{
  "model": "image VQ-VAE",
  "dataset": "histories of elementary cellular automata, time running down",
  "train_examples": 147500,
  "image_size": 48,
  "crop_scale_min": 1,
  "horizontal_flip": false,
  "translate": 0.12,
  "bottleneck": "vq",
  "downsampling_factor": 8,
  "encoder_arch": "convnext",
  "encoder_isotropic": false,
  "encoder_norm": "layernorm_no_bias",
  "encoder_activation": "squared_relu",
  "encoder_mlp_ratio": 4,
  "encoder_inner_norm": false,
  "encoder_moe": "top_k",
  "encoder_num_experts": 32,
  "encoder_moe_every": 2,
  "encoder_expert_mlp_ratio": 1,
  "encoder_experts_per_token": 2,
  "encoder_shared_expert": false,
  "encoder_patch_size": [2, 2],
  "encoder_depths": [2, 4, 4],
  "encoder_widths": [64, 128, 256],
  "encoder_kernel_size": 3,
  "loss": "l1",
  "latent_channels": 16,
  "decoder_norm": "groupnorm",
  "decoder_activation": "elu",
  "decoder_weight_standardization": false,
  "decoder_padding_mode": "replicate",
  "decoder_widths": [64, 128, 256, 256],
  "decoder_blocks_per_level": 3,
  "decoder_block": "basic",
  "decoder_dropout": 0.1,
  "decoder_attention": false,
  "decoder_upsampling": "transposed_conv",
  "codebook_size": 1024,
  "residual_init": "scaled_by_depth",
  "optimizer": "adamw",
  "lr": 0.0012,
  "beta1": 0.9,
  "beta2": 0.95,
  "eps": 1e-08,
  "grad_clip": 5.0,
  "steps": 12400,
  "batch_size": 128,
  "epochs": 10.8,
  "lr_schedule": "cosine",
  "final_lr_fraction": 0.01,
  "warmup_steps": 240,
  "weight_decay": 0.2
}
Rows from expert 2 of block 5 of the encoder, named by matrix and row number. Rows with one number belong to one neuron. Each number is 200 + 40 x the weight over its row's rms, rounded and kept within 0 to 999. All counts start at 0. After the name is the row's rms in percent of the matrix's.
# up: expert up (encoder.blocks.5.mlp.up, 32x128x128), inputs 64-127
# down: expert down (encoder.blocks.5.mlp.down, 32x128x128, transposed), outputs 64-127
up.53,110,166,179,199,171,184,117,124,179,223,301,216,208,191,120,259,223,186,244,201,224,217,149,182,211,255,189,209,185,178,323,254,175,201,209,237,245,191,274,213,103,184,228,217,172,235,203,215,256,138,201,252,124,280,223,185,148,212,183,187,166,183,207,184,196
up.54,100,226,269,198,169,192,300,160,197,178,227,172,127,206,184,197,209,204,185,169,303,153,201,198,154,133,102,235,251,238,175,236,175,263,253,204,219,213,182,207,218,186,224,204,175,201,164,183,230,110,236,246,219,223,285,238,240,247,138,147,141,125,175,196,177
up.55,091,258,182,212,189,196,232,245,217,212,146,211,210,207,212,179,174,166,241,296,230,250,211,114,247,181,138,178,197,197,191,214,195,125,151,193,192,215,188,268,208,185,92,196,243,228,168,165,219,288,190,155,267,195,185,159,222,252,228,232,213,206,221,171,107
up.56,118,219,250,201,188,195,260,188,220,206,205,191,137,233,197,175,178,154,170,139,317,185,202,139,206,117,234,146,253,223,179,122,202,286,228,152,215,238,172,192,294,185,175,157,240,189,181,179,200,224,216,271,205,150,189,197,220,223,228,168,35,245,201,177,263
up.57,104,136,184,158,282,164,234,267,248,226,170,208,194,245,210,223,93,189,190,159,110,177,195,134,171,215,197,204,222,182,199,277,211,274,178,213,229,243,216,185,211,171,244,216,188,284,194,169,249,233,250,158,191,130,111,261,272,190,239,241,250,222,220,187,213
up.58,086,139,229,139,248,232,175,170,158,201,209,240,237,214,188,191,253,210,212,219,192,147,215,153,108,158,270,171,212,140,148,274,200,265,261,162,230,210,234,231,182,187,239,223,146,281,184,222,283,152,245,234,154,211,202,166,246,186,127,229,168,123,202,194,257
up.59,098,139,256,207,257,227,209,89,136,180,166,218,154,207,221,128,145,201,215,200,136,177,258,243,197,232,230,185,214,221,234,187,198,210,165,192,266,234,120,183,216,207,254,190,271,218,142,208,262,184,206,221,152,218,174,238,202,221,217,246,168,118,170,285,237
up.60,097,218,264,180,161,189,194,224,141,171,151,187,163,207,223,124,152,241,197,204,233,172,152,250,251,164,122,234,259,236,172,134,167,185,198,190,201,164,173,184,298,212,253,148,282,208,185,173,179,266,110,138,91,173,191,245,178,156,176,197,253,253,192,203,265
up.61,102,206,164,185,237,210,164,172,126,220,150,215,249,210,212,216,110,158,176,244,117,173,261,243,313,207,203,160,245,184,182,214,204,160,203,148,251,208,201,183,249,187,212,194,210,210,241,164,242,186,164,207,232,162,172,285,164,172,222,163,177,180,193,173,219
up.62,101,165,246,153,244,196,232,193,117,170,240,170,196,196,180,184,183,236,157,227,224,145,208,253,214,178,202,191,214,286,147,241,184,208,157,167,245,203,260,225,234,172,208,201,192,253,207,210,244,135,269,178,149,250,135,178,293,243,196,209,228,106,176,179,259
up.63,097,261,143,276,184,235,219,121,137,235,163,251,186,190,230,227,188,243,228,164,227,182,201,209,209,216,204,166,168,137,200,112,186,196,148,174,174,157,188,194,187,200,281,214,152,179,140,199,219,241,161,148,192,218,173,201,173,110,215,179,280,249,160,200,261
up.64,105,313,194,169,144,200,234,212,214,166,152,240,165,239,192,133,231,175,189,297,210,237,222,175,229,107,210,225,254,182,174,211,169,197,155,222,213,197,162,242,290,205,164,122,289,171,237,177,177,267,181,245,258,204,181,176,160,229,197,203,180,189,210,212,136
up.65,087,240,189,252,160,219,201,180,238,172,172,228,195,221,177,165,211,152,145,119,174,239,178,213,213,193,206,192,177,160,278,171,253,266,161,131,246,202,157,138,260,206,174,233,253,198,125,188,202,204,267,257,254,170,154,228,227,228,242,219,121,254,157,189,227
up.66,096,126,187,189,268,196,180,149,160,241,181,203,205,186,185,199,198,156,199,265,109,171,237,137,201,178,211,160,188,235,142,248,208,156,162,213,253,190,232,210,222,187,195,213,169,316,222,220,275,145,183,220,237,196,160,235,286,169,212,179,161,172,185,210,257
up.67,107,203,190,266,196,186,162,188,227,277,159,291,266,225,167,242,238,202,208,203,135,244,197,263,280,159,105,178,143,250,212,241,243,161,240,216,183,198,124,228,216,214,132,253,207,270,147,185,160,222,225,146,274,180,154,116,238,190,153,238,296,188,219,206,176
up.68,136,152,278,187,230,186,231,176,161,195,161,197,130,221,228,137,195,200,197,168,208,191,173,123,215,146,204,190,214,190,172,190,186,195,180,227,158,266,136,262,219,179,163,156,222,264,175,211,220,229,171,216,192,145,221,151,104,185,217,202,113,238,196,180,288
up.69,094,199,225,197,162,225,199,231,234,202,182,181,261,250,185,173,276,207,172,164,229,209,193,254,193,195,114,226,193,164,145,167,223,234,201,199,234,255,254,249,223,229,241,217,258,189,280,202,154,206,263,198,174,212,214,233,235,209,211,269,261,213,116,220,259
up.70,104,207,188,217,238,196,191,243,197,255,171,235,268,212,211,178,209,104,207,202,180,211,166,140,210,194,181,179,207,195,168,130,209,180,228,83,212,192,212,184,205,163,142,165,182,150,150,192,190,272,213,182,232,157,144,208,268,204,220,159,135,290,227,191,216
up.71,110,316,215,192,167,184,174,271,265,173,244,296,163,219,198,188,172,177,240,185,176,187,162,209,200,202,259,266,202,225,177,173,190,175,253,228,222,232,165,228,214,197,190,180,220,180,211,192,292,231,190,220,215,265,125,213,151,254,208,186,236,278,226,192,148
up.72,093,244,209,227,243,170,164,187,236,267,157,282,216,210,245,194,237,157,216,227,202,253,213,139,245,186,202,174,161,232,231,180,221,150,250,176,157,223,203,188,218,171,111,192,190,174,146,195,106,249,224,176,291,189,140,175,254,178,219,218,176,243,262,172,144
up.73,100,187,170,179,163,169,180,154,201,197,186,279,259,194,190,259,241,283,202,156,174,259,207,292,213,225,162,170,224,176,180,152,151,150,155,187,193,219,207,226,242,244,222,174,175,194,279,179,145,178,191,195,135,183,238,163,179,166,188,116,287,186,183,205,218
up.74,106,215,193,204,162,183,225,164,270,157,221,209,226,235,197,180,218,114,128,129,167,183,174,236,213,154,174,157,198,173,237,188,188,231,156,114,226,235,257,252,254,180,137,250,217,239,204,186,188,237,260,250,207,207,147,193,257,288,247,208,124,211,153,177,232
up.75,117,205,176,212,159,227,187,194,177,244,164,248,188,212,234,206,148,210,240,203,184,220,236,214,274,154,211,282,230,208,225,243,232,239,176,223,199,191,185,155,268,219,201,203,236,142,198,184,169,209,211,256,184,211,190,239,72,218,202,241,199,128,278,208,213
up.76,092,180,232,211,253,184,223,185,153,223,211,184,181,244,222,207,125,179,178,197,151,151,194,164,193,201,238,120,191,233,158,232,215,118,173,166,230,239,208,281,198,167,184,235,220,309,222,221,261,144,222,239,277,210,167,172,228,191,118,188,201,135,136,218,209
up.77,117,229,168,215,184,194,147,192,227,251,180,215,198,147,194,179,181,184,223,253,175,255,193,195,229,213,145,222,171,197,161,235,203,184,217,237,169,158,194,226,162,213,113,199,182,212,161,219,137,240,203,135,279,168,207,188,234,187,174,170,230,209,227,197,69
up.78,096,150,167,264,194,298,215,151,224,179,188,225,236,196,184,248,248,279,211,262,212,233,152,242,169,208,157,206,233,269,210,187,226,198,201,193,184,139,189,156,206,268,187,191,169,223,173,261,182,254,250,255,166,224,212,220,246,220,187,145,171,146,180,205,172
up.79,110,219,206,263,154,231,186,188,229,238,165,183,246,188,219,162,248,149,198,276,164,256,132,220,249,138,156,176,162,199,225,239,285,156,182,233,195,167,172,199,203,220,149,222,220,188,161,203,166,222,201,181,281,161,115,172,218,156,226,265,169,217,176,196,182
up.80,107,156,225,189,220,210,242,227,212,170,254,232,199,177,146,227,140,164,225,132,295,121,237,204,157,197,217,254,226,246,182,197,166,202,208,211,172,213,210,239,237,166,189,187,203,247,240,177,232,237,185,236,209,115,135,200,269,220,199,170,156,125,153,206,224
up.81,085,176,126,219,190,208,211,198,193,181,219,197,182,197,224,236,318,244,227,234,74,206,240,196,222,297,178,218,140,199,169,172,225,200,150,175,243,212,210,134,163,192,273,218,218,225,247,204,255,211,179,187,283,298,239,257,231,143,186,161,180,189,220,189,256
up.82,082,278,220,217,169,228,157,256,268,226,175,253,241,217,176,162,220,145,183,197,193,221,193,223,229,169,166,176,174,187,186,249,270,218,193,221,246,240,253,249,222,215,186,228,237,191,203,197,135,247,279,183,293,165,108,196,246,222,224,269,222,212,186,195,190
up.83,095,233,239,211,141,257,188,206,231,143,180,231,237,245,219,163,215,130,137,185,191,212,147,260,206,117,145,176,164,163,241,208,233,239,193,133,232,237,182,228,249,216,175,234,244,219,193,166,171,230,279,229,218,203,132,224,233,231,193,268,163,212,162,184,230
up.84,080,269,212,196,191,209,242,204,228,168,173,215,176,199,219,148,233,179,175,132,237,206,169,252,230,171,136,189,186,197,223,245,291,203,230,195,184,218,142,247,238,170,118,241,200,242,127,218,153,222,278,225,278,188,222,218,295,196,221,242,143,200,194,187,196
up.85,084,160,179,206,268,221,170,173,205,244,167,185,217,173,198,262,210,254,223,252,207,178,238,191,206,183,220,158,217,180,140,203,218,222,211,155,190,144,233,182,231,175,281,197,125,234,243,200,210,132,190,123,104,247,194,171,249,172,211,174,288,226,226,182,273
up.86,100,219,232,232,258,174,177,202,176,152,160,236,145,211,250,143,181,199,171,239,221,177,185,164,292,229,153,148,123,215,188,221,201,145,142,254,218,232,193,259,197,183,172,259,221,207,132,164,218,239,182,187,242,158,228,96,226,272,250,217,181,243,240,162,213
up.87,094,186,184,192,164,209,182,182,126,187,163,193,193,195,147,190,168,242,171,134,182,206,246,332,185,232,210,238,276,210,227,207,171,277,167,209,216,178,184,117,187,217,322,150,218,192,240,209,267,187,191,183,131,171,214,266,145,198,237,122,264,167,170,231,230
up.88,096,252,161,235,224,181,161,216,236,296,158,203,230,224,225,161,180,140,215,246,186,204,246,124,260,217,141,173,190,171,196,249,202,153,163,126,171,219,199,174,184,180,86,153,194,173,156,180,160,251,223,165,241,202,136,226,282,175,231,196,205,266,236,187,194
up.89,108,164,195,221,231,180,184,159,247,170,172,114,138,221,172,234,288,271,187,199,178,230,247,185,200,297,163,171,195,166,166,170,162,161,155,174,131,237,248,213,161,197,210,203,195,223,280,188,172,172,202,235,173,230,234,199,142,184,226,114,246,242,195,201,227
up.90,092,219,231,249,238,216,211,204,194,196,173,162,216,132,233,199,203,228,262,126,191,153,219,218,245,238,196,159,162,164,175,186,208,162,232,231,236,169,223,248,190,189,211,188,170,244,183,223,230,245,145,153,199,280,281,127,261,222,183,183,264,199,220,170,239
up.91,092,135,230,193,287,195,219,155,163,224,167,166,188,174,213,226,203,213,190,266,141,176,209,159,212,173,187,149,167,251,122,256,200,134,199,197,214,203,235,209,243,176,166,224,134,286,235,204,229,106,174,198,218,219,189,209,261,151,197,133,184,173,181,206,239
up.92,087,213,239,211,219,177,259,202,188,145,197,158,254,217,235,159,227,236,127,189,230,136,238,247,188,218,171,182,188,192,172,237,212,245,318,258,218,222,185,210,159,171,257,205,173,266,228,201,150,157,238,171,259,217,265,173,182,228,207,177,255,88,211,161,157
up.93,102,270,186,195,228,186,217,281,195,229,181,220,207,223,267,168,170,133,205,271,275,202,228,150,168,219,291,137,223,175,127,239,208,303,147,267,219,221,258,244,174,167,257,192,222,208,160,182,249,258,244,167,227,182,150,189,245,154,242,204,142,182,229,176,191
up.94,116,166,271,199,218,181,184,190,222,240,151,164,128,231,223,177,212,187,173,217,190,219,228,112,195,180,180,132,199,251,192,219,170,173,164,158,153,203,169,247,246,191,94,202,264,214,156,175,125,222,163,143,163,160,170,239,203,127,205,232,191,270,200,181,215
up.95,103,268,233,181,260,190,313,167,143,149,192,173,211,202,183,193,229,211,177,201,276,162,224,215,198,148,151,210,221,239,223,173,167,232,241,271,223,206,183,118,265,178,324,198,217,104,150,214,158,210,188,159,162,221,264,187,190,238,211,194,217,161,197,187,227
up.96,102,245,158,217,250,183,209,171,140,192,154,185,204,228,158,229,174,187,193,183,219,139,268,297,304,130,184,259,232,196,208,227,181,198,149,228,101,181,299,148,171,170,256,210,185,191,233,193,162,253,195,237,246,225,155,226,158,270,211,121,281,167,230,181,197
up.97,095,183,176,238,193,173,182,216,216,205,257,249,172,189,150,183,192,208,221,203,259,199,251,148,191,163,207,262,156,191,231,271,180,210,202,258,151,201,188,158,191,160,166,209,173,233,218,198,187,240,242,261,174,304,191,169,118,237,218,202,130,65,181,192,197
up.98,111,202,229,161,201,174,214,198,221,149,140,148,150,208,253,206,226,281,184,171,213,153,211,186,180,205,201,213,223,145,148,167,188,243,282,223,197,222,125,192,159,165,262,163,193,204,221,206,250,173,186,142,81,237,308,162,193,247,194,184,223,200,206,187,234
up.99,089,181,191,167,231,177,183,212,231,173,163,185,191,214,229,250,224,201,192,168,195,186,207,212,197,237,179,172,193,208,188,165,207,137,163,195,166,239,330,300,174,183,165,229,153,215,268,210,180,222,184,253,235,242,267,123,189,211,195,181,273,178,158,190,150
up.100,083,233,151,230,256,189,209,213,200,174,180,239,217,205,259,182,225,162,206,264,275,214,265,109,244,188,202,144,185,174,202,219,210,229,171,246,161,201,223,228,121,191,148,223,150,207,115,184,194,252,235,202,242,167,212,126,203,202,245,131,103,138,253,185,161
up.101,099,265,240,211,214,203,253,199,239,162,208,152,141,205,250,136,163,206,198,178,273,202,202,205,198,150,188,179,217,155,162,134,167,274,309,208,239,212,153,198,247,229,260,168,226,254,189,222,220,166,245,161,158,231,255,243,258,248,185,140,152,242,152,225,243
up.102,093,212,246,166,173,194,196,219,185,148,172,158,143,209,184,170,146,239,171,134,235,155,224,304,239,168,174,241,265,224,178,175,183,235,230,150,216,197,176,188,237,184,244,100,241,166,249,182,224,227,159,200,103,175,192,256,196,204,217,160,241,212,192,193,251
down.53,115,237,163,183,324,254,206,181,145,242,183,240,194,226,199,199,228,238,216,228,163,153,262,158,234,182,200,176,246,305,149,201,250,252,256,156,254,152,275,179,204,166,165,174,222,158,173,233,258,228,162,97,165,175,204,223,223,198,158,251,156,197,253,167,242
down.54,116,259,265,229,207,222,289,150,225,98,249,221,226,213,291,233,184,214,217,108,221,252,173,256,227,164,220,198,170,172,239,181,185,186,190,254,196,163,208,212,180,174,256,236,124,249,234,238,241,167,206,169,197,187,219,186,171,128,189,144,213,190,247,194,239
down.55,079,169,159,225,184,157,185,240,126,205,226,167,203,159,112,166,170,199,148,212,128,201,226,114,157,174,222,179,231,251,155,192,218,178,184,193,186,277,204,210,198,214,229,183,226,177,157,145,306,147,204,252,154,231,176,150,203,237,256,296,194,200,179,232,126
down.56,097,226,208,189,275,173,317,190,193,90,244,175,182,170,283,221,238,227,234,93,177,192,242,262,235,133,278,208,220,270,207,187,198,255,217,219,187,228,286,202,175,200,207,213,217,261,169,208,293,206,231,170,107,112,178,214,193,134,172,193,199,134,238,214,256
down.57,093,188,194,214,216,116,202,201,234,223,269,169,135,159,193,157,243,230,234,187,228,174,218,246,175,204,208,187,235,180,205,192,210,164,173,189,186,306,144,180,247,252,216,150,235,260,167,133,77,176,199,226,261,161,117,232,227,119,271,179,233,207,164,229,159
down.58,090,257,185,258,233,183,227,140,188,182,215,246,170,172,256,241,231,232,200,135,186,280,200,251,212,230,174,185,157,152,244,256,126,234,177,218,193,232,216,189,255,194,267,237,164,184,219,165,213,111,169,122,188,158,255,216,213,183,203,175,225,237,196,186,246
down.59,108,192,204,266,170,221,196,188,266,226,204,181,209,205,203,200,272,222,152,164,265,320,196,242,202,249,215,205,140,228,240,217,165,217,177,193,168,142,128,264,187,166,148,239,159,193,230,187,123,146,229,168,165,198,209,160,194,132,201,179,140,159,177,211,217
down.60,090,173,120,229,130,191,272,251,234,189,200,182,124,196,211,228,206,200,202,185,196,210,246,239,192,143,262,122,152,211,158,236,183,237,190,166,197,240,135,223,162,155,188,255,171,148,267,186,226,176,301,215,129,201,193,193,236,179,183,229,164,133,217,170,232
down.61,102,172,250,272,124,194,235,200,217,201,197,123,219,198,199,196,244,210,140,203,232,262,191,282,171,241,158,182,129,217,229,204,174,183,145,250,144,190,150,282,192,187,145,205,146,159,213,174,153,201,260,235,170,235,116,161,241,200,217,204,146,161,182,198,184
down.62,110,202,187,204,219,220,216,166,241,149,311,211,124,202,185,230,195,137,185,150,195,241,142,196,172,107,211,203,201,151,221,165,175,174,186,229,263,181,149,228,190,192,285,242,136,202,234,207,192,158,190,170,212,212,246,186,185,127,211,166,285,217,213,193,193
down.63,105,228,174,216,165,179,177,186,236,191,225,235,235,184,243,281,192,214,239,269,190,222,190,196,228,210,232,196,143,188,255,196,153,222,228,186,203,210,144,131,211,199,250,250,135,186,216,175,128,146,218,144,212,189,247,201,182,53,186,165,249,214,236,163,251
down.64,099,181,171,204,165,93,221,256,141,170,164,164,269,172,191,194,189,205,164,215,199,189,181,192,173,212,217,202,211,266,189,194,165,180,172,212,200,321,207,208,149,197,178,205,200,228,208,155,252,214,266,263,159,198,195,169,176,166,212,251,185,155,185,234,168
down.65,100,180,148,157,192,219,141,177,150,247,162,227,216,260,210,208,207,265,264,248,200,161,134,178,232,250,215,232,237,237,183,185,218,282,260,182,219,186,154,193,245,177,152,136,240,186,136,241,192,229,182,148,202,135,215,227,156,177,145,138,202,236,250,198,218
down.66,110,227,234,255,209,185,199,158,184,174,246,207,192,219,206,262,167,242,210,206,185,269,187,218,211,239,149,188,160,186,257,223,131,233,208,245,182,197,166,216,231,174,206,266,131,167,228,200,179,168,162,166,182,240,205,189,182,207,196,163,224,248,215,190,214
down.67,097,123,195,173,183,232,175,219,175,255,232,226,255,210,187,142,118,218,211,243,195,192,174,104,164,220,228,212,245,254,154,171,224,241,222,209,286,135,173,268,238,259,178,143,237,174,150,187,192,234,134,209,198,124,190,271,230,216,201,254,166,209,172,250,149
down.68,097,210,172,226,182,120,244,185,169,204,146,249,149,164,253,233,181,240,267,184,136,219,231,175,195,211,219,205,167,256,173,202,179,244,141,187,196,312,237,181,280,172,283,212,180,176,212,160,253,178,184,153,105,130,249,286,251,191,181,237,233,246,199,206,209
down.69,088,196,180,159,111,210,132,228,190,203,239,193,189,228,170,260,185,201,234,181,265,181,102,175,203,181,279,203,187,200,173,126,237,191,241,193,256,182,95,213,198,153,191,195,185,227,171,257,140,205,167,155,214,176,192,255,165,166,149,132,192,218,231,157,213
down.70,088,239,190,206,294,257,208,205,199,251,236,153,155,197,239,151,210,247,163,191,172,187,290,163,177,201,170,173,242,256,219,256,237,222,194,146,210,136,240,162,174,230,165,162,241,100,174,208,296,168,193,142,153,128,190,256,283,218,215,246,174,149,180,250,205
down.71,108,184,200,160,222,95,186,241,211,214,216,195,151,257,245,211,166,224,245,266,232,128,219,152,218,153,175,237,224,258,193,195,197,151,235,165,229,342,171,138,171,190,187,181,213,288,208,223,192,250,200,228,215,187,111,200,177,131,208,195,191,155,212,193,193
down.72,076,180,166,159,230,258,187,245,185,203,262,157,189,208,208,147,140,183,225,203,122,157,190,105,169,155,250,225,232,203,170,179,246,206,207,194,255,158,253,181,202,202,249,179,237,192,177,218,227,200,167,180,195,159,163,227,203,246,182,220,164,201,231,257,174
down.73,092,181,180,233,150,184,139,216,182,230,201,183,254,221,170,249,166,234,250,240,206,223,168,193,255,241,225,231,141,216,229,170,133,227,171,234,229,216,150,248,219,155,159,245,132,142,255,205,136,216,187,178,198,240,216,217,186,238,171,172,140,228,259,137,225
down.74,117,213,164,159,210,202,211,198,183,171,240,198,217,234,220,211,227,250,250,189,219,131,191,209,240,188,272,204,240,239,142,148,213,236,291,180,272,183,206,193,166,157,158,162,219,209,135,247,181,279,218,157,194,149,179,254,185,149,159,159,176,206,262,148,227
down.75,129,149,258,175,141,188,224,228,149,153,90,167,262,200,249,186,192,232,213,216,186,147,197,222,204,224,198,267,207,270,232,158,209,201,200,274,163,206,280,202,202,188,150,185,215,253,184,218,265,245,209,288,130,231,107,169,231,243,180,225,183,159,205,203,164
down.76,100,194,214,245,200,181,215,176,204,171,273,210,156,182,169,204,218,194,180,134,252,308,205,262,197,137,187,174,167,139,233,190,141,182,167,225,230,199,123,214,230,199,203,230,141,170,208,193,139,161,173,173,261,195,231,226,180,138,214,193,193,240,180,207,181
down.77,117,123,141,182,266,236,141,251,188,280,230,147,139,202,135,153,170,127,196,231,146,180,208,130,128,210,171,196,229,239,163,168,265,236,200,152,282,186,203,220,227,194,217,176,260,195,195,200,212,215,170,237,158,186,195,192,212,249,205,298,219,193,184,232,153
down.78,105,193,166,239,295,237,131,198,222,176,138,209,204,197,276,259,160,220,232,219,175,261,272,177,212,228,125,201,116,174,207,250,186,238,142,174,197,169,205,239,278,137,201,275,161,218,255,210,201,222,222,231,218,151,211,230,268,195,170,165,179,155,224,169,282
down.79,127,188,144,165,238,264,197,209,200,178,243,221,236,260,203,202,212,237,245,223,192,181,173,149,238,230,215,202,196,158,200,182,234,237,227,150,181,122,134,255,232,148,170,189,225,222,187,268,173,199,177,148,232,168,229,243,177,199,137,139,181,260,253,147,248
down.80,108,229,191,185,264,208,304,208,244,142,303,195,111,189,246,183,271,198,180,102,161,205,221,230,204,62,260,151,219,170,198,140,214,147,201,222,216,187,228,234,181,211,255,211,194,212,220,232,247,183,212,157,199,162,164,248,151,159,211,184,262,225,208,213,214
down.81,098,187,238,200,125,125,252,170,174,170,200,222,217,166,139,240,146,161,196,240,269,256,151,231,238,180,203,177,190,157,199,208,147,143,182,201,180,285,190,176,171,219,180,237,169,245,245,152,128,207,247,244,227,285,206,143,202,100,225,156,177,167,223,200,183
down.82,093,126,165,158,158,236,171,216,170,238,255,163,212,220,173,172,181,210,250,182,175,150,141,148,223,247,244,186,247,185,144,142,259,228,236,208,246,164,140,216,255,186,168,148,228,176,149,194,92,209,178,180,210,109,188,265,203,209,152,188,182,251,248,149,183
down.83,115,187,175,171,186,253,186,164,150,221,183,228,247,246,163,182,176,249,252,192,215,146,136,173,248,218,213,224,236,248,146,151,219,233,241,220,221,169,150,216,225,148,135,149,247,196,145,241,207,230,147,178,206,134,209,218,166,213,157,186,234,262,280,153,184
down.84,105,222,210,161,239,249,141,156,157,180,206,259,219,263,216,221,179,235,256,193,218,160,180,197,261,234,202,235,231,226,155,213,250,255,250,208,200,137,167,219,248,144,198,179,215,166,162,264,209,222,178,160,195,172,236,206,156,183,129,122,193,231,260,159,235
down.85,082,252,206,215,156,172,199,196,223,210,243,234,229,191,239,208,205,244,168,180,276,280,200,290,227,231,149,152,181,165,229,215,100,191,214,200,188,209,156,226,199,185,210,252,144,215,231,222,142,163,217,208,217,229,215,157,207,143,200,155,183,201,214,170,239
down.86,084,131,195,179,127,187,210,217,164,178,204,155,160,188,159,176,151,183,259,231,162,150,220,197,165,193,175,206,241,282,184,212,203,263,202,222,222,245,239,162,219,267,170,151,237,172,158,201,239,182,278,210,121,179,233,172,171,208,213,204,165,168,189,222,144
down.87,083,259,206,200,149,242,264,163,226,169,186,208,255,208,266,275,255,241,207,169,226,220,188,317,250,215,237,185,160,178,226,216,146,222,215,247,132,170,236,259,172,167,163,252,162,194,269,211,178,145,223,148,205,221,168,178,170,159,191,179,183,185,235,174,240
down.88,083,173,172,219,213,183,169,260,209,181,255,145,188,176,251,138,170,218,165,194,114,200,202,88,125,192,211,173,191,248,230,213,212,143,180,205,233,268,199,155,214,253,223,171,216,162,193,138,224,193,165,197,232,156,146,254,259,173,253,219,161,161,153,256,186
down.89,117,226,235,237,111,145,160,170,204,170,170,211,268,180,241,256,196,258,244,214,215,256,142,194,239,229,205,217,126,192,239,191,139,206,184,232,202,251,192,187,271,171,242,235,149,190,229,180,143,178,157,144,276,181,230,199,201,179,191,120,210,220,243,171,254
down.90,087,207,241,207,156,197,195,183,162,207,173,251,276,211,190,222,177,210,161,265,294,246,234,251,212,210,115,166,174,196,240,280,155,221,213,158,200,199,190,204,140,221,126,227,150,160,252,186,166,169,207,184,227,227,209,174,178,114,218,175,121,150,190,228,200
down.91,099,230,263,228,193,203,121,168,190,180,240,229,191,225,207,262,130,280,207,210,217,249,185,204,233,235,154,189,131,178,230,240,154,220,193,240,247,188,145,209,238,158,225,263,133,169,222,239,181,168,166,176,208,198,251,197,213,213,201,162,215,225,197,169,219
down.92,079,219,272,173,166,160,236,146,145,184,188,263,305,202,182,181,175,250,166,188,287,233,226,291,226,196,184,193,220,78,184,175,183,128,182,201,152,234,160,274,145,207,130,198,175,173,150,174,204,166,197,205,266,223,247,214,167,201,210,201,191,250,190,214,180
down.93,096,182,214,195,287,164,288,190,157,172,210,164,172,146,185,140,244,186,165,133,167,202,227,275,157,192,176,203,272,205,204,203,214,194,207,239,151,277,304,218,228,253,209,163,261,179,166,109,258,148,213,177,171,196,183,203,211,224,236,224,216,208,133,259,166
down.94,093,188,162,268,271,160,179,267,235,207,256,130,117,184,229,208,147,172,210,154,95,232,191,59,177,180,204,196,186,253,215,153,191,233,157,194,245,261,213,196,266,224,322,224,180,242,236,172,189,149,183,204,187,88,212,247,245,195,205,228,199,190,211,226,209
down.95,100,197,210,219,127,132,265,182,180,186,232,190,159,148,201,243,199,161,198,168,233,250,189,250,187,194,222,164,149,185,235,235,123,196,177,209,189,270,174,176,175,215,206,239,157,228,240,155,137,172,275,213,151,221,225,134,152,148,214,186,240,153,202,223,191
down.96,097,197,255,150,108,142,226,161,156,133,172,174,265,195,240,206,206,265,191,212,251,123,168,281,195,172,221,227,231,158,202,144,213,162,229,290,139,227,215,216,161,184,160,168,210,231,132,204,178,231,234,228,192,308,125,160,150,177,209,187,269,225,219,171,170
down.97,099,165,214,172,189,178,256,156,111,137,144,255,215,189,266,176,168,237,227,180,156,138,173,174,214,171,233,218,246,261,168,110,205,194,217,278,209,241,271,168,189,183,224,150,226,210,163,212,304,225,171,180,146,181,165,203,151,199,183,248,277,254,229,178,161
down.98,104,271,237,203,180,175,250,147,225,167,177,253,230,202,208,230,274,252,172,191,308,231,217,340,248,230,167,180,178,180,218,252,152,204,191,194,139,250,224,149,171,208,192,260,165,212,236,171,193,156,237,132,197,231,212,187,197,140,202,154,190,189,206,184,232
down.99,102,236,229,235,113,144,185,164,182,179,221,232,244,188,179,251,188,247,215,232,239,234,118,208,234,201,190,222,145,128,222,182,111,175,198,212,249,250,171,165,242,203,230,265,128,182,226,170,116,199,203,178,270,251,210,191,169,152,206,127,215,245,228,178,210
down.100,067,174,238,201,224,198,231,162,173,170,168,214,197,206,174,154,139,206,250,220,183,172,238,198,204,138,210,210,226,279,156,201,238,240,195,205,224,202,313,156,194,249,217,147,227,183,137,218,260,187,168,117,151,202,213,223,213,197,215,266,215,172,228,263,187
down.101,097,244,219,152,181,241,244,155,137,116,177,218,247,252,232,244,170,199,238,143,244,219,182,310,234,152,312,198,200,265,166,193,217,260,224,197,182,170,250,226,159,175,184,214,165,274,212,241,222,206,232,178,130,198,189,184,196,173,158,170,169,171,258,172,254
down.102,086,256,194,200,145,162,252,215,263,114,224,184,219,227,240,220,265,220,201,175,268,237,218,326,201,169,268,171,176,252,216,191,142,140,195,219,161,246,182,247,134,171,224,239,173,246,229,175,220,205,279,208,178,212,132,170,197,145,225,167,157,149,232,154,250